Weights of a small image classifier: held-out accuracy 100%.
Rows from block 7 of a small image classifier, named by matrix and row number. Rows with one number within an expert belong to one neuron, the router's apart. Each number is 50 + 10 x the weight over its row's rms, rounded and kept within 0 to 99. All counts start at 0.
Before each expert's rows are labels from the 100 images, of 14976, where the router gives the expert most weight on average: "peak on" is the class under the peak. Only what is clearly more common there than usual is listed. The data: rosettes with rotational symmetry. In brackets: how many of the 100.
# router: router (model.blocks.7.mlp.router.weight, 8x320), inputs 0-106
# up: expert up (model.blocks.7.mlp.up, 8x320x320), inputs 0-106
# down: expert down (model.blocks.7.mlp.down, 8x320x320, transposed), outputs 0-106

# expert 5
peak on: rosette (72)
router.5:47 52 51 39 34 51 41 32 57 35 48 49 66 46 57 49 42 47 40 62 31 67 64 38 49 58 44 56 50 61 43 44 40 60 59 50 35 54 39 56 48 66 46 36 59 46 43 44 62 52 61 61 40 60 40 42 40 45 55 46 52 49 53 46 47 52 59 70 57 41 48 41 56 43 49 47 76 41 68 58 64 46 64 65 52 46 35 58 51 48 36 54 62 40 52 49 48 25 38 65 51 61 59 37 34 43 52
up.0:32 61 39 46 70 33 51 42 55 52 50 53 45 42 45 55 43 46 48 58 49 44 56 50 50 32 44 37 55 35 38 46 67 39 56 57 43 49 49 55 43 41 38 71 48 51 58 48 59 59 57 50 62 57 31 43 43 35 60 61 29 69 52 29 52 44 46 53 53 50 54 68 48 62 54 64 46 70 60 55 47 51 54 56 47 51 44 40 52 50 37 50 37 56 33 69 20 44 52 49 38 58 53 66 42 51 54
down.0:58 46 51 56 50 50 48 41 44 50 53 59 51 59 20 42 45 48 53 22 74 29 48 57 53 39 73 46 56 43 44 36 61 49 67 36 54 52 47 37 40 47 65 49 51 49 29 39 57 55 45 62 58 44 43 49 41 50 44 58 57 54 46 52 58 44 49 50 54 48 44 49 50 55 38 44 39 70 34 49 42 57 51 44 37 37 60 39 50 52 56 48 55 52 52 52 52 64 43 52 45 47 60 32 51 57 51
up.1:60 43 58 51 46 64 46 56 34 43 58 56 47 56 59 39 43 64 40 61 46 51 59 48 28 55 49 52 48 56 61 34 47 49 46 38 44 22 53 51 46 62 66 53 31 68 37 35 48 62 23 55 43 68 42 64 48 35 49 41 67 55 47 30 50 38 47 44 50 55 55 49 41 46 31 37 44 63 25 56 49 63 36 45 47 64 40 49 60 76 41 48 48 51 49 52 52 55 58 51 55 49 54 50 49 30 68
down.1:52 49 42 50 51 57 45 49 44 46 45 62 47 52 36 34 53 56 59 22 51 30 45 80 50 52 60 49 52 33 59 43 51 41 41 39 55 47 51 50 53 52 43 49 46 50 69 40 58 30 48 50 46 34 54 47 49 22 60 49 68 48 39 50 47 65 61 46 52 44 56 50 51 57 50 54 39 54 47 62 53 58 46 54 53 51 51 45 60 60 58 55 55 50 54 54 56 48 54 52 59 50 55 54 48 50 47
up.2:58 40 54 48 40 72 49 56 40 37 51 52 48 52 62 43 50 63 40 58 45 57 59 46 28 58 48 56 37 56 63 34 36 41 44 41 49 27 48 60 47 61 67 48 33 68 35 29 49 59 23 53 43 67 45 56 50 32 52 40 67 48 47 34 50 34 46 51 52 53 55 42 43 38 32 39 48 65 26 50 46 62 40 44 47 61 38 49 59 71 47 46 61 57 49 51 55 52 45 56 61 52 51 49 45 32 65
down.2:56 52 42 47 49 56 45 53 45 51 46 57 53 50 38 29 50 51 59 25 57 33 48 87 51 64 54 45 52 41 55 39 53 48 42 39 49 48 54 48 58 47 46 44 51 51 69 41 62 28 45 51 41 33 43 56 49 23 58 46 74 50 43 53 46 70 60 49 51 48 48 56 49 55 59 52 44 57 48 63 52 54 53 47 47 44 50 42 54 55 51 46 57 49 61 53 50 46 52 53 58 53 60 56 47 56 48
up.3:47 50 60 45 42 53 43 41 42 50 38 52 40 56 62 64 51 45 61 48 49 47 57 54 44 39 47 56 46 53 57 58 41 48 50 47 55 54 61 42 46 38 34 48 42 34 48 60 43 50 42 53 32 51 64 60 43 53 49 50 41 39 41 52 55 61 50 56 50 41 53 36 44 55 57 31 67 47 63 36 47 46 48 54 52 61 29 68 69 25 43 45 53 50 51 44 51 50 57 54 50 51 57 45 64 61 51
down.3:55 42 40 57 29 54 48 43 62 35 39 35 49 53 42 37 49 59 36 55 46 66 60 50 47 72 39 44 40 76 39 39 50 50 50 50 45 48 50 39 58 54 53 39 59 59 60 57 59 57 46 59 49 57 55 59 53 29 55 57 68 64 62 61 54 56 69 53 48 53 51 47 52 55 58 40 45 59 48 53 46 45 62 42 52 69 52 57 49 37 54 69 54 54 89 54 51 49 36 54 44 41 42 55 54 58 50
up.4:48 39 51 45 40 47 50 53 32 52 43 47 49 46 40 56 51 56 48 35 53 50 48 54 54 31 53 40 58 35 51 49 48 42 54 43 48 52 68 27 43 32 39 46 31 44 68 61 42 48 34 29 41 44 51 66 50 51 49 31 45 45 47 35 61 61 42 49 54 49 43 46 67 44 64 51 55 50 56 37 31 44 43 53 40 63 40 83 49 33 52 46 35 69 49 58 58 57 36 53 38 48 59 49 66 64 50
down.4:57 49 36 42 43 45 50 44 52 54 51 41 50 51 42 42 40 53 29 73 48 58 47 33 37 64 49 45 38 62 54 51 59 65 41 59 43 56 50 36 57 53 41 43 53 53 60 66 59 63 50 75 48 51 48 53 49 49 47 68 52 28 48 44 51 41 71 37 60 38 51 57 58 55 53 39 55 45 53 44 46 41 49 50 56 55 41 50 59 43 45 59 48 49 80 56 59 53 41 41 55 55 44 41 58 41 54
up.5:50 39 46 45 43 43 51 52 29 52 49 39 46 52 49 59 54 49 53 43 52 42 48 62 50 35 51 44 61 37 50 62 41 41 48 37 46 57 68 33 42 31 37 44 27 44 67 59 45 48 40 36 43 40 57 67 53 54 46 36 39 45 52 33 59 67 42 49 50 48 42 46 56 50 54 50 57 53 66 40 37 36 57 52 53 64 28 75 55 33 53 50 35 62 52 58 61 59 48 57 38 44 55 54 68 64 51
down.5:46 52 43 46 41 58 58 40 61 44 51 37 47 59 43 35 57 62 31 70 42 59 45 30 50 62 41 48 39 76 48 55 55 70 41 58 44 54 55 37 59 56 40 45 52 59 66 60 56 69 49 56 43 53 59 46 52 43 47 65 48 50 57 63 39 45 75 55 55 38 56 54 46 52 48 38 56 54 53 52 46 44 54 51 52 61 46 49 58 35 51 58 44 53 89 49 52 50 42 49 45 42 35 48 53 48 51
up.6:45 45 49 37 40 41 51 48 26 50 45 45 50 49 52 57 53 40 50 40 58 44 49 57 44 40 48 41 56 35 50 58 45 40 53 38 56 55 67 36 45 34 35 49 33 48 66 62 40 44 30 37 35 42 48 71 52 47 46 37 38 44 51 37 66 63 48 45 49 48 51 44 63 47 63 46 62 53 62 38 34 38 49 60 48 60 32 66 48 33 53 49 34 66 46 56 51 51 52 55 51 52 53 58 67 62 62
down.6:55 52 45 41 44 62 56 48 52 43 47 43 44 58 54 39 49 66 38 70 41 62 49 24 45 49 40 56 37 75 46 50 45 59 46 61 46 54 61 35 50 59 48 35 52 60 66 59 52 62 46 64 54 46 59 52 57 38 46 69 49 48 48 56 45 40 70 54 44 46 48 50 50 45 54 38 49 48 40 50 53 28 49 48 61 77 48 59 52 42 50 51 46 56 82 52 58 57 52 48 47 46 39 46 52 48 53

# expert 0
peak on: backdrop (97)
router.0:46 54 56 38 58 50 55 49 25 43 60 54 52 71 52 62 38 57 47 58 50 50 66 39 54 61 46 50 51 53 66 49 40 74 38 54 42 48 64 57 60 39 48 69 21 57 49 49 50 54 31 52 39 56 38 58 47 53 62 31 63 48 44 57 31 44 64 56 57 69 64 47 44 66 46 40 72 37 40 30 48 38 41 45 31 40 37 39 39 49 30 22 46 53 45 49 38 64 54 54 53 48 61 48 55 44 46
up.0:55 51 34 55 47 56 53 36 42 67 49 50 56 55 41 52 44 59 56 40 53 43 35 48 58 59 32 57 59 37 40 44 42 40 36 61 39 45 37 56 63 47 53 51 71 61 42 34 52 30 50 57 45 37 55 29 50 53 69 41 54 44 51 47 42 49 46 54 36 45 55 51 47 64 64 42 41 44 41 58 49 56 53 38 41 47 77 54 41 49 53 37 42 48 41 59 49 54 34 36 61 41 52 44 46 50 54
down.0:42 40 46 46 56 62 39 30 59 51 53 47 45 48 44 56 51 35 53 36 63 37 61 49 24 38 44 54 59 26 50 58 50 48 52 48 53 44 44 47 39 42 46 57 55 30 48 42 58 27 34 48 34 47 46 55 60 49 57 56 70 64 39 52 44 47 39 50 42 46 52 49 50 45 63 45 55 62 50 61 60 53 59 30 41 50 66 34 46 56 59 54 53 45 44 49 42 59 53 38 57 30 60 54 56 59 61
up.1:55 56 59 48 51 49 55 40 45 49 48 45 45 51 51 50 56 50 68 53 54 38 60 49 55 57 28 69 37 64 38 64 41 58 43 86 57 49 54 54 55 38 53 44 59 48 45 55 64 48 46 35 41 52 49 55 47 63 52 38 54 26 55 65 48 48 56 57 36 46 32 44 58 44 43 46 58 40 51 41 33 40 57 62 52 26 43 49 57 49 56 57 59 47 61 56 66 30 49 54 42 53 66 42 48 71 54
down.1:50 55 50 68 57 42 43 51 61 58 54 35 45 58 31 55 53 56 40 49 36 52 60 65 63 44 43 57 45 35 62 35 49 53 49 44 51 39 37 54 59 49 47 46 46 70 58 35 63 42 39 54 64 49 58 50 55 54 66 69 25 44 38 44 52 43 35 39 41 39 38 55 43 35 48 57 49 50 48 56 59 57 46 64 32 50 56 34 41 33 52 46 56 64 42 59 47 51 43 48 66 39 54 58 57 65 55
up.2:55 47 34 62 43 61 41 47 63 56 37 43 45 49 39 34 56 28 57 38 37 30 66 47 47 52 39 39 74 57 51 42 47 71 54 45 41 55 60 58 39 55 54 36 68 42 34 44 63 51 68 55 54 50 47 28 32 69 46 49 63 42 64 65 40 64 54 48 40 44 66 55 54 41 58 28 45 34 48 59 43 50 60 46 68 49 62 46 58 41 56 54 51 39 52 22 61 34 54 58 50 58 50 44 55 54 32
down.2:59 55 61 46 51 61 52 50 63 60 48 57 66 54 50 58 57 64 44 32 60 23 51 48 50 41 49 54 41 46 53 48 37 58 31 46 53 52 49 64 39 55 40 45 53 49 61 33 54 38 46 67 40 53 44 37 55 52 65 59 75 49 26 52 55 58 35 42 45 49 66 34 48 49 52 54 36 54 44 45 53 55 41 51 39 52 59 50 54 58 55 44 57 50 64 38 43 49 50 46 60 48 40 43 47 39 46
up.3:44 71 41 55 33 48 65 34 46 53 60 56 56 59 53 59 48 57 57 47 65 48 40 48 66 47 33 64 39 48 53 58 46 42 48 72 49 56 64 66 57 43 35 46 48 58 72 44 62 49 51 54 50 56 50 43 56 46 53 63 54 44 41 63 46 50 59 45 37 46 41 59 58 55 41 45 38 50 43 44 53 58 44 53 35 27 53 37 36 54 32 42 51 36 61 61 47 43 41 53 57 41 50 53 47 61 51
down.3:62 52 41 51 60 43 41 29 59 48 48 43 47 61 35 50 51 43 43 50 23 53 52 70 60 55 57 46 45 49 46 34 54 52 45 54 54 38 35 52 50 34 43 43 47 55 45 60 41 64 61 62 56 42 48 62 52 57 66 46 38 53 62 66 66 63 41 53 35 49 41 44 45 61 53 40 48 50 45 53 51 48 49 71 46 35 58 50 37 48 52 46 42 41 57 38 48 60 51 39 49 63 40 63 49 57 50
up.4:42 58 53 48 38 51 43 39 54 58 34 53 61 62 32 38 48 39 56 45 45 50 51 51 54 45 57 36 63 51 46 59 62 66 51 59 49 58 49 49 34 37 39 41 62 42 47 46 41 42 55 47 63 38 49 53 58 69 52 44 55 47 57 62 36 46 65 31 46 45 28 54 54 45 55 34 56 29 51 53 53 42 55 44 28 37 59 52 53 41 59 67 59 49 49 56 61 37 42 53 61 33 46 51 54 63 40
down.4:70 64 59 56 64 37 42 49 51 44 40 49 44 52 44 60 57 48 39 45 35 28 52 52 58 41 44 48 49 51 53 37 52 60 55 54 48 49 24 57 51 53 47 54 59 45 42 40 54 48 50 52 51 42 39 48 48 47 60 73 58 45 47 54 59 56 35 47 39 46 38 40 50 28 29 53 49 68 44 49 53 46 52 65 41 47 50 37 47 50 66 57 68 60 63 40 46 47 39 52 66 57 41 67 36 53 36
up.5:53 69 64 56 35 58 45 43 57 72 41 43 58 61 44 42 51 54 54 46 45 46 45 51 55 66 39 53 43 50 40 64 57 60 44 65 54 48 38 51 42 44 57 43 70 40 47 52 38 44 63 40 50 47 56 29 53 77 62 37 39 43 53 73 51 39 58 52 34 34 31 50 58 58 55 42 47 23 57 47 43 53 73 45 55 39 68 54 45 41 69 52 55 40 51 61 54 35 38 50 52 37 54 38 49 60 33
down.5:70 46 61 63 57 50 47 51 54 48 57 37 55 59 39 65 53 54 50 47 47 37 57 45 55 43 34 45 42 38 45 43 59 54 64 65 46 47 40 64 55 54 47 57 48 60 60 40 66 35 65 53 57 56 63 46 57 48 59 75 61 39 32 57 58 49 38 51 25 50 45 45 49 30 40 60 44 64 52 47 52 73 49 59 33 42 43 30 62 38 63 71 60 59 53 45 37 46 49 52 52 49 57 66 46 58 44
up.6:57 60 42 63 56 46 46 48 36 39 84 42 41 63 48 62 42 48 40 56 63 60 37 39 53 56 42 57 58 36 55 43 66 43 40 52 27 54 55 51 40 49 50 56 29 71 63 41 58 50 44 52 62 49 29 53 45 32 58 47 54 62 59 35 45 56 48 52 48 54 50 49 28 58 41 62 43 73 36 51 46 58 46 60 32 49 32 45 49 60 32 33 29 45 43 52 36 63 62 55 62 62 57 60 51 42 60
down.6:43 42 48 46 48 36 58 31 36 39 60 61 44 58 37 53 43 43 52 46 50 57 50 46 55 57 51 50 61 68 39 75 61 55 66 54 59 52 63 43 32 35 43 46 40 43 38 68 35 76 68 56 57 67 55 58 42 57 35 44 65 51 78 47 49 47 41 48 51 48 48 38 50 48 58 45 47 54 38 27 50 52 60 57 51 48 44 48 42 45 57 49 44 55 57 50 49 59 54 47 50 49 35 22 51 52 50

# expert 7
peak on: backdrop (90)
router.7:39 49 41 56 44 48 62 48 64 61 62 58 53 61 45 51 33 42 67 46 54 29 53 70 47 47 39 63 40 54 58 59 58 55 47 52 60 62 39 63 49 43 49 40 55 41 51 49 41 46 68 56 45 41 68 43 64 60 45 48 53 65 39 62 52 41 65 42 41 57 65 59 16 72 48 56 42 58 37 55 58 45 52 58 67 42 54 49 37 46 64 44 49 32 34 38 52 44 50 22 61 47 39 43 72 55 42
up.0:55 64 51 51 44 35 56 44 59 48 52 46 40 38 50 44 59 34 50 43 48 63 47 45 59 60 38 46 65 59 41 57 48 48 44 63 67 64 48 55 66 55 46 37 53 41 71 63 57 59 61 43 55 46 57 47 43 68 39 64 45 39 74 67 44 69 56 55 47 49 42 51 57 51 65 49 60 46 62 60 44 34 59 52 54 50 44 54 54 46 37 58 56 43 66 46 45 30 57 59 59 62 51 60 42 65 44
down.0:37 47 67 55 45 36 58 48 45 49 55 61 39 65 34 36 57 54 64 35 45 37 43 56 52 61 70 33 40 51 55 63 49 39 48 68 38 37 44 45 61 30 55 70 53 46 62 75 53 60 52 57 48 46 49 57 63 45 39 52 46 53 46 50 50 53 58 47 45 45 55 49 45 39 42 61 34 43 61 38 52 60 54 55 49 42 74 52 59 43 52 55 53 49 49 49 37 49 60 49 34 51 51 50 45 65 34
up.1:57 46 60 56 58 47 29 41 31 37 48 41 61 45 36 58 43 45 36 43 39 51 56 49 34 73 48 45 70 45 48 44 46 62 55 48 39 20 46 45 43 41 55 76 38 58 37 38 49 54 53 22 21 68 38 41 48 54 65 35 60 40 56 41 40 45 47 83 50 50 53 23 59 59 58 53 60 59 46 50 44 58 41 50 51 45 41 55 51 58 42 45 44 50 43 49 40 56 49 58 58 56 56 32 43 30 55
down.1:61 46 59 47 53 57 56 66 55 47 62 63 58 55 27 52 47 46 33 67 33 62 44 34 35 63 54 53 58 44 30 49 60 51 60 29 46 43 53 68 37 53 46 63 44 40 44 36 48 72 41 55 47 69 59 39 40 61 58 68 42 64 47 46 43 46 46 42 48 28 57 52 46 43 52 43 56 52 58 55 41 58 60 55 34 57 50 49 42 54 47 50 59 49 47 41 56 53 55 67 49 52 72 51 46 40 41
up.2:52 62 54 47 51 46 57 43 58 45 48 48 36 37 52 41 56 29 40 43 55 61 53 45 59 54 44 46 60 60 39 53 63 48 40 61 67 67 48 48 46 58 46 33 53 42 68 70 66 58 61 55 58 39 48 51 38 62 41 60 49 49 74 61 55 61 41 47 45 38 52 63 51 51 62 59 57 47 74 63 41 39 63 54 57 44 50 44 58 48 54 52 54 50 79 67 55 22 56 64 42 67 47 61 48 71 43
down.2:48 58 75 51 53 44 52 48 44 49 61 49 53 45 37 24 59 38 54 60 28 52 46 42 53 49 77 39 53 53 48 71 48 50 48 69 43 51 57 51 75 25 45 60 52 48 59 63 50 59 49 60 49 45 46 61 44 64 41 51 49 49 60 45 39 54 62 26 61 42 55 55 53 48 55 50 38 28 65 50 41 48 55 54 56 53 52 45 54 46 40 49 47 55 64 52 52 44 52 38 42 57 50 48 45 60 47
up.3:52 64 56 48 52 37 55 38 59 49 43 50 39 38 45 41 53 27 47 48 60 54 52 44 50 51 42 46 65 61 43 53 61 55 45 60 67 61 52 45 47 60 49 34 55 37 69 64 71 63 60 54 59 44 47 49 34 57 42 59 51 45 73 59 52 63 45 51 45 47 51 65 46 53 55 64 57 46 74 66 41 38 63 48 65 44 45 50 58 47 49 52 58 38 78 62 52 24 59 60 54 68 53 58 45 68 38
down.3:43 56 79 52 61 42 56 43 46 41 54 60 46 55 38 34 63 41 53 61 28 56 44 43 57 48 82 41 59 49 47 74 48 43 53 65 50 58 62 47 69 29 50 63 55 42 56 56 51 58 50 58 52 43 46 65 43 66 40 56 56 52 52 50 44 48 63 31 54 43 61 58 57 40 53 56 36 34 63 45 49 55 56 46 55 53 56 56 57 53 42 55 39 56 57 48 46 45 52 40 45 55 52 51 43 65 48
up.4:53 33 50 42 58 48 30 55 43 30 49 43 55 55 35 55 44 38 43 53 41 48 68 46 29 67 50 52 64 46 41 53 56 57 51 49 39 29 58 48 46 41 50 81 38 55 37 43 55 59 53 50 31 66 36 47 46 51 63 49 66 49 45 35 45 31 48 75 56 48 55 50 45 58 51 48 59 58 47 48 65 49 40 47 45 42 41 51 49 62 43 46 35 47 43 59 41 49 56 52 51 65 53 46 37 46 55
down.4:59 37 69 42 36 50 63 44 55 46 54 55 61 56 39 56 36 50 28 63 33 65 44 32 48 56 51 50 31 53 47 50 54 58 50 32 51 54 70 53 42 57 64 65 56 34 54 38 49 61 48 45 41 67 55 42 32 54 43 73 51 63 47 52 51 50 44 32 62 26 50 47 41 51 46 45 57 53 54 45 43 56 38 54 37 48 47 44 40 60 56 42 60 44 36 44 68 54 50 74 44 53 54 50 47 51 50
up.5:46 40 45 54 43 70 65 49 59 66 57 48 51 62 51 45 38 58 56 42 44 36 36 49 52 52 58 62 41 40 63 62 54 33 53 47 56 53 41 67 60 67 45 43 61 37 31 38 32 42 54 59 48 47 65 43 59 65 52 43 47 41 45 66 37 41 57 56 48 43 49 48 42 36 50 38 35 45 43 32 61 52 51 41 53 56 60 41 43 50 71 58 54 53 45 30 61 60 46 43 60 34 37 44 55 43 40
down.5:46 50 54 50 55 56 47 41 53 56 44 57 46 56 63 63 42 29 53 43 69 38 50 53 49 51 24 34 60 47 30 39 42 44 51 56 37 46 47 44 59 63 51 43 52 39 44 55 42 46 51 58 56 55 54 52 34 48 62 55 62 63 67 45 48 55 58 45 40 42 56 49 44 50 59 43 51 63 51 66 59 52 51 37 52 44 49 60 71 66 42 47 76 50 27 33 52 36 48 45 48 43 51 44 51 51 50
up.6:52 50 59 42 56 50 34 70 56 38 53 48 43 54 56 47 53 45 45 62 41 50 77 51 35 47 76 59 56 44 41 51 69 59 50 49 45 53 67 46 31 53 39 53 54 44 58 67 46 73 54 58 58 57 48 51 31 49 55 55 63 56 55 42 52 46 38 37 68 53 51 63 34 46 40 51 49 48 57 37 62 61 53 56 53 51 30 53 65 42 61 64 64 51 36 53 61 45 72 35 44 54 24 61 45 72 47
down.6:46 53 65 50 31 58 35 51 47 41 51 61 51 42 55 54 42 70 29 73 21 64 50 30 46 44 75 51 43 56 45 47 44 49 47 48 51 44 70 54 47 46 58 66 39 56 57 34 47 69 52 58 48 67 48 48 38 49 47 69 54 46 48 53 48 41 65 39 68 38 56 50 44 46 52 53 54 25 55 44 42 45 38 51 44 48 48 53 48 53 36 39 51 50 34 52 47 60 46 56 42 56 60 43 50 50 52

# expert 6
peak on: backdrop (91)
router.6:57 50 45 27 50 56 66 58 50 74 42 67 37 48 44 42 55 63 55 56 31 66 63 42 71 40 52 34 58 49 45 47 51 37 60 62 62 49 54 47 56 37 49 50 54 65 51 49 50 47 45 53 59 28 65 49 47 46 51 50 50 41 68 55 71 65 44 48 46 32 49 47 67 50 53 37 36 41 54 56 53 45 51 48 49 46 51 40 43 54 55 42 49 67 41 50 54 47 38 56 33 47 38 69 37 64 72
up.0:61 56 38 44 47 43 48 57 53 66 35 54 36 42 37 61 41 60 48 50 46 57 40 49 56 31 47 40 60 24 52 40 58 29 52 42 45 38 45 50 53 57 44 46 46 52 51 44 34 49 39 46 57 51 59 51 41 49 58 61 29 58 46 47 53 40 41 42 51 47 48 50 54 53 55 45 41 56 64 38 57 58 57 48 34 62 50 47 47 45 56 37 32 66 41 41 49 65 38 50 50 30 54 51 52 55 66
down.0:51 39 49 56 39 37 54 39 47 62 39 57 57 39 56 31 51 54 54 52 47 62 50 53 55 41 41 50 67 45 60 35 52 61 56 53 57 47 47 30 32 58 42 49 65 39 55 64 44 60 46 40 46 69 68 47 41 59 44 58 34 37 58 57 40 62 53 41 48 41 48 54 40 48 49 65 46 41 54 49 36 50 64 44 49 61 35 52 36 59 63 57 52 51 52 54 62 33 49 54 42 48 61 46 47 49 75
up.1:56 63 55 32 55 44 51 54 46 53 64 56 45 64 48 44 56 30 57 56 51 50 39 52 59 52 57 50 64 71 55 52 69 50 49 49 55 66 54 61 49 46 49 39 46 49 63 56 55 23 57 52 57 34 38 49 54 71 43 39 57 32 60 46 65 60 56 34 62 50 31 43 63 51 68 54 72 44 47 64 76 38 51 41 47 46 50 56 43 53 68 39 45 59 61 67 50 47 54 57 46 52 48 48 50 64 62
down.1:61 48 70 62 45 58 53 63 57 55 62 45 53 45 31 38 55 50 40 59 48 43 38 53 69 64 63 44 55 90 54 68 50 36 37 71 51 42 71 50 52 35 48 56 49 58 31 63 47 45 46 73 47 29 47 50 54 54 49 71 51 38 54 43 58 49 37 55 50 61 50 37 40 57 50 55 50 31 56 58 43 36 51 45 45 65 52 42 34 43 43 50 59 52 61 54 57 59 50 57 54 54 41 49 46 53 53
up.2:35 69 49 52 50 34 64 37 56 69 58 61 60 48 57 56 52 54 45 44 56 40 43 44 66 49 46 56 43 63 56 58 46 61 59 57 59 44 49 58 54 51 39 58 51 53 61 49 69 37 64 48 57 56 46 54 70 56 55 56 46 46 48 63 72 54 65 50 43 57 31 43 58 62 59 44 52 39 53 65 64 49 54 38 49 43 51 49 35 51 34 23 55 49 42 66 25 40 43 47 54 54 40 59 54 53 40
down.2:70 47 45 51 50 44 54 48 67 55 45 51 52 48 50 39 41 59 49 41 50 62 48 57 57 58 47 43 43 41 54 46 43 26 32 69 62 61 47 30 49 49 58 36 43 48 64 57 51 80 46 33 44 44 52 47 43 50 48 34 54 57 71 67 40 67 61 66 37 39 43 57 61 45 50 34 23 66 57 65 32 61 38 40 45 55 36 58 55 64 42 56 53 43 67 51 51 57 60 43 41 62 45 51 47 50 51
up.3:61 42 34 37 36 40 55 49 54 52 43 38 40 34 29 52 53 56 51 54 45 54 64 40 66 30 41 42 69 33 38 32 42 29 56 46 38 35 52 35 55 56 51 51 59 57 45 49 52 54 44 33 47 66 52 55 40 37 51 63 30 53 58 53 47 67 35 57 42 43 62 48 55 35 47 48 40 60 65 20 34 52 48 55 43 46 58 45 51 45 34 61 50 48 45 44 61 53 44 53 45 52 56 49 39 48 55
down.3:52 38 31 39 46 53 52 46 41 59 39 54 47 46 64 43 50 81 51 57 46 59 50 51 49 42 48 38 42 31 58 30 53 50 58 62 53 44 45 34 51 69 53 46 57 48 64 42 43 58 57 56 57 78 44 53 46 42 51 50 43 49 38 48 36 48 54 52 59 46 68 50 52 46 41 67 29 33 56 32 36 53 39 54 50 48 38 55 51 61 58 56 55 43 50 54 65 50 43 52 54 44 63 48 47 36 52
up.4:61 63 48 45 55 89 27 52 44 45 44 51 39 63 34 51 53 64 29 56 51 58 61 49 43 38 44 43 54 52 54 33 47 62 50 43 31 45 40 48 18 52 54 52 49 60 38 45 37 56 36 61 54 49 53 44 33 51 70 37 65 72 55 51 36 47 39 48 50 43 64 55 46 55 51 44 40 52 30 60 45 44 53 57 45 64 44 58 71 43 50 51 42 56 64 53 59 56 48 61 53 45 59 41 49 54 37
down.4:24 27 43 44 42 57 52 58 62 48 48 70 63 69 47 62 46 48 50 48 58 34 69 59 56 43 41 47 42 35 45 45 66 66 47 38 57 48 62 57 41 52 59 49 46 44 60 37 66 52 61 33 52 66 50 52 35 44 29 54 40 44 36 51 49 29 55 49 32 52 52 52 41 57 50 63 73 45 56 41 41 41 72 65 43 62 46 49 53 40 56 57 54 43 53 57 43 45 70 42 58 40 49 61 56 42 58
up.5:56 56 49 41 57 41 57 43 54 53 59 57 49 56 50 44 55 28 57 56 57 52 48 53 56 53 64 61 62 57 48 57 68 46 47 56 53 66 54 59 50 47 46 39 52 50 69 57 58 37 59 49 63 32 34 46 53 68 48 49 58 38 63 50 58 58 60 49 65 55 35 45 59 57 69 56 66 44 46 65 80 49 57 49 52 45 60 61 45 51 58 38 41 52 54 65 43 48 50 58 49 56 52 57 58 63 55
down.5:55 49 60 57 41 48 50 62 48 52 54 39 51 46 21 29 50 50 49 61 51 43 45 50 53 61 71 49 63 92 53 57 47 32 40 68 46 46 63 47 52 26 44 51 50 59 25 61 47 48 49 66 52 31 54 57 59 54 41 66 47 49 58 42 58 51 37 55 57 51 43 46 46 50 38 54 47 35 64 63 47 42 49 44 49 56 60 47 36 49 50 42 58 44 59 46 62 52 54 51 51 65 40 51 51 55 53
up.6:57 62 47 35 50 44 49 46 45 53 61 61 47 59 57 43 52 36 56 66 50 52 44 58 64 52 52 47 56 66 54 46 74 54 50 51 54 55 58 57 50 44 43 40 48 48 60 48 53 30 57 46 63 35 42 52 62 68 46 46 58 37 54 52 64 66 54 45 64 47 35 44 62 54 75 50 65 33 44 68 83 36 53 42 51 45 54 58 42 53 52 32 45 57 55 65 52 47 49 59 51 54 51 45 55 57 57
down.6:59 48 55 51 51 47 47 58 61 47 57 45 57 57 29 39 50 54 46 48 58 56 44 50 55 54 64 40 52 79 56 57 48 26 45 78 57 48 72 49 56 36 54 46 51 58 32 53 55 55 51 71 49 26 57 48 60 55 45 59 54 45 55 52 57 56 42 53 53 49 52 47 44 49 55 54 52 39 58 62 53 33 53 40 44 52 55 51 37 48 45 41 61 38 70 47 55 55 59 59 52 51 50 47 45 56 46